{
  "norm": "layernorm",
  "fused_qkv": false,
  "bias": "none",
  "inner_norm": false,
  "patch_size": [4, 4],
  "pooling": "class_token",
  "head_dropout": 0.1,
  "nesterov": true,
  "orthogonalizer": "newton_schulz_5",
  "adamw_lr_other_params": 0.0013,
  "steps": 40000,
  "epochs": 26.3,
  "lr_schedule": "wsd"
}
Rows from block 3 of a small image classifier, named by matrix and row number. Rows with one number belong to one neuron. Each number is 50 + 10 x the weight over its row's rms, rounded and kept within 0 to 99. All counts start at 0.
After each neuron's rows are labels from the 100 images, of 14976, where the neuron reaches its largest size: "top examples" is what is common among them. Only what is clearly more common there than usual is listed. The data: made-up waving flags.
# gate: MLP gate (model.blocks.3.mlp.gate.weight, 512x192), inputs 128-191
# fc1: MLP up (model.blocks.3.mlp.fc1.weight, 512x192), inputs 128-191
# fc2: MLP down (model.blocks.3.mlp.fc2.weight, 192x512, transposed), outputs 128-191

gate.385:60 40 37 39 59 68 59 63 41 48 36 57 50 50 60 41 53 47 63 56 42 44 63 46 60 53 52 45 33 60 54 56 44 45 39 45 51 58 41 47 54 45 48 53 48 55 56 36 43 47 60 48 54 40 38 56 43 35 62 60 45 52 48 34
fc1.385:46 61 56 53 53 77 47 64 36 43 51 64 50 51 68 31 55 44 41 62 31 58 73 22 66 47 50 39 43 52 56 46 53 40 51 35 43 44 42 59 40 49 47 60 58 47 50 44 42 43 56 47 57 56 28 70 48 54 62 65 46 32 41 54
fc2.385:48 64 50 63 60 46 39 53 35 68 62 55 65 39 55 53 34 59 43 55 60 32 62 37 49 33 58 45 40 56 40 63 46 42 48 63 35 56 61 40 46 42 50 48 60 48 54 45 45 64 54 60 54 53 37 54 53 63 51 57 34 49 61 38
top examples: two vertical bands

gate.258:76 57 34 33 52 64 52 37 56 49 57 50 45 63 29 62 62 30 38 58 57 61 36 33 45 53 39 42 40 58 53 69 42 37 56 51 62 36 65 67 50 45 43 42 50 46 56 52 44 57 65 58 65 47 40 50 51 71 26 52 49 25 56 37
fc1.258:42 64 48 49 39 36 40 43 47 66 43 40 58 44 64 32 48 55 66 47 45 41 59 68 53 49 49 59 57 42 49 42 41 51 58 45 37 64 40 52 58 34 60 42 48 54 61 53 68 41 57 57 58 56 44 51 51 30 26 54 56 67 61 41
fc2.258:53 22 32 64 46 45 40 56 46 36 51 48 45 52 56 62 33 43 59 66 42 62 47 48 67 49 42 46 49 53 60 46 42 41 43 51 52 54 69 35 40 47 63 51 41 48 47 73 63 55 67 60 50 57 59 43 23 52 45 59 35 59 46 43
top examples: two vertical bands

gate.43:41 50 47 54 59 43 52 47 36 28 55 50 41 34 43 64 52 49 49 58 64 44 58 47 56 46 50 48 51 61 49 40 59 63 74 39 34 48 53 57 63 65 40 52 46 62 62 44 53 50 46 44 51 57 39 61 40 48 59 42 58 48 46 39
fc1.43:44 45 51 47 65 59 51 41 38 30 53 61 39 40 40 56 56 57 40 54 58 40 71 47 57 54 52 48 55 47 32 43 56 58 66 36 28 52 47 49 61 62 50 49 47 50 58 40 62 42 49 50 32 61 39 53 37 38 65 41 55 58 56 47
fc2.43:42 64 41 66 54 49 41 54 55 59 55 47 55 53 49 42 41 56 31 46 47 50 68 59 34 41 48 38 57 67 66 35 43 40 52 39 51 55 39 68 62 42 37 44 52 44 50 42 42 54 62 62 47 50 53 49 66 35 40 47 42 43 54 52
top examples: two vertical bands

gate.489:66 41 42 54 47 39 52 69 59 63 45 69 65 49 63 50 54 42 78 51 41 55 58 60 54 26 78 49 53 68 54 55 60 62 63 46 59 46 32 69 59 43 56 51 54 40 62 37 40 47 66 54 47 54 41 52 43 60 46 38 47 66 46 60
fc1.489:55 65 64 49 45 49 33 55 59 42 58 39 49 47 60 43 47 33 51 53 48 48 43 65 60 53 49 42 59 39 51 42 42 48 67 41 54 47 65 49 39 20 55 31 57 46 42 48 56 43 52 55 45 72 37 64 50 62 63 50 61 59 48 64
fc2.489:46 55 40 63 53 52 45 63 38 49 59 34 46 61 68 47 32 54 46 53 68 50 63 45 52 59 47 46 59 65 62 76 38 59 30 56 53 54 58 40 66 48 48 54 48 49 55 56 54 70 46 41 40 31 43 42 57 38 53 51 40 50 43 67
top examples: three vertical bands

gate.329:42 47 54 48 62 47 51 39 51 46 49 48 51 59 52 52 57 38 49 53 48 40 55 78 62 52 63 44 64 63 47 55 48 64 53 43 62 50 40 46 52 51 50 43 60 52 50 15 53 48 40 55 53 46 41 69 51 51 40 49 63 47 51 39
fc1.329:41 67 44 46 51 51 49 56 45 48 60 54 54 48 64 56 44 56 61 47 54 59 45 57 51 46 61 58 48 51 56 53 62 51 60 60 51 46 43 47 63 39 57 59 46 58 57 22 49 61 67 53 38 54 47 74 52 49 43 66 71 54 37 51
fc2.329:59 42 48 35 39 56 49 59 52 63 50 49 39 58 51 48 64 52 62 66 71 51 56 50 57 72 54 51 59 43 56 46 30 57 53 50 50 51 36 53 39 41 80 54 57 49 43 34 56 52 40 57 57 55 40 54 47 40 53 70 51 33 24 45
top examples: three vertical bands

gate.434:60 67 44 52 55 44 54 57 50 45 43 61 56 37 53 54 46 52 34 45 59 62 46 34 45 50 39 51 53 46 71 52 61 38 52 67 61 37 52 74 35 53 50 39 58 37 53 39 65 70 45 47 49 61 61 52 37 48 50 54 44 54 56 45
fc1.434:45 38 43 51 52 62 65 43 44 64 41 44 46 46 48 36 49 45 64 50 36 41 56 63 53 39 70 48 52 54 32 53 47 49 44 36 43 65 49 23 74 49 43 69 37 66 50 60 39 42 46 52 45 49 40 43 64 49 44 56 49 47 43 48
fc2.434:52 31 61 44 48 62 38 49 68 35 47 57 42 38 68 51 49 57 51 56 61 52 52 55 59 59 46 44 56 34 58 51 55 46 47 54 44 25 47 57 53 46 45 63 61 55 57 48 41 64 55 46 25 49 52 60 42 53 50 40 41 46 50 62
top examples: three vertical bands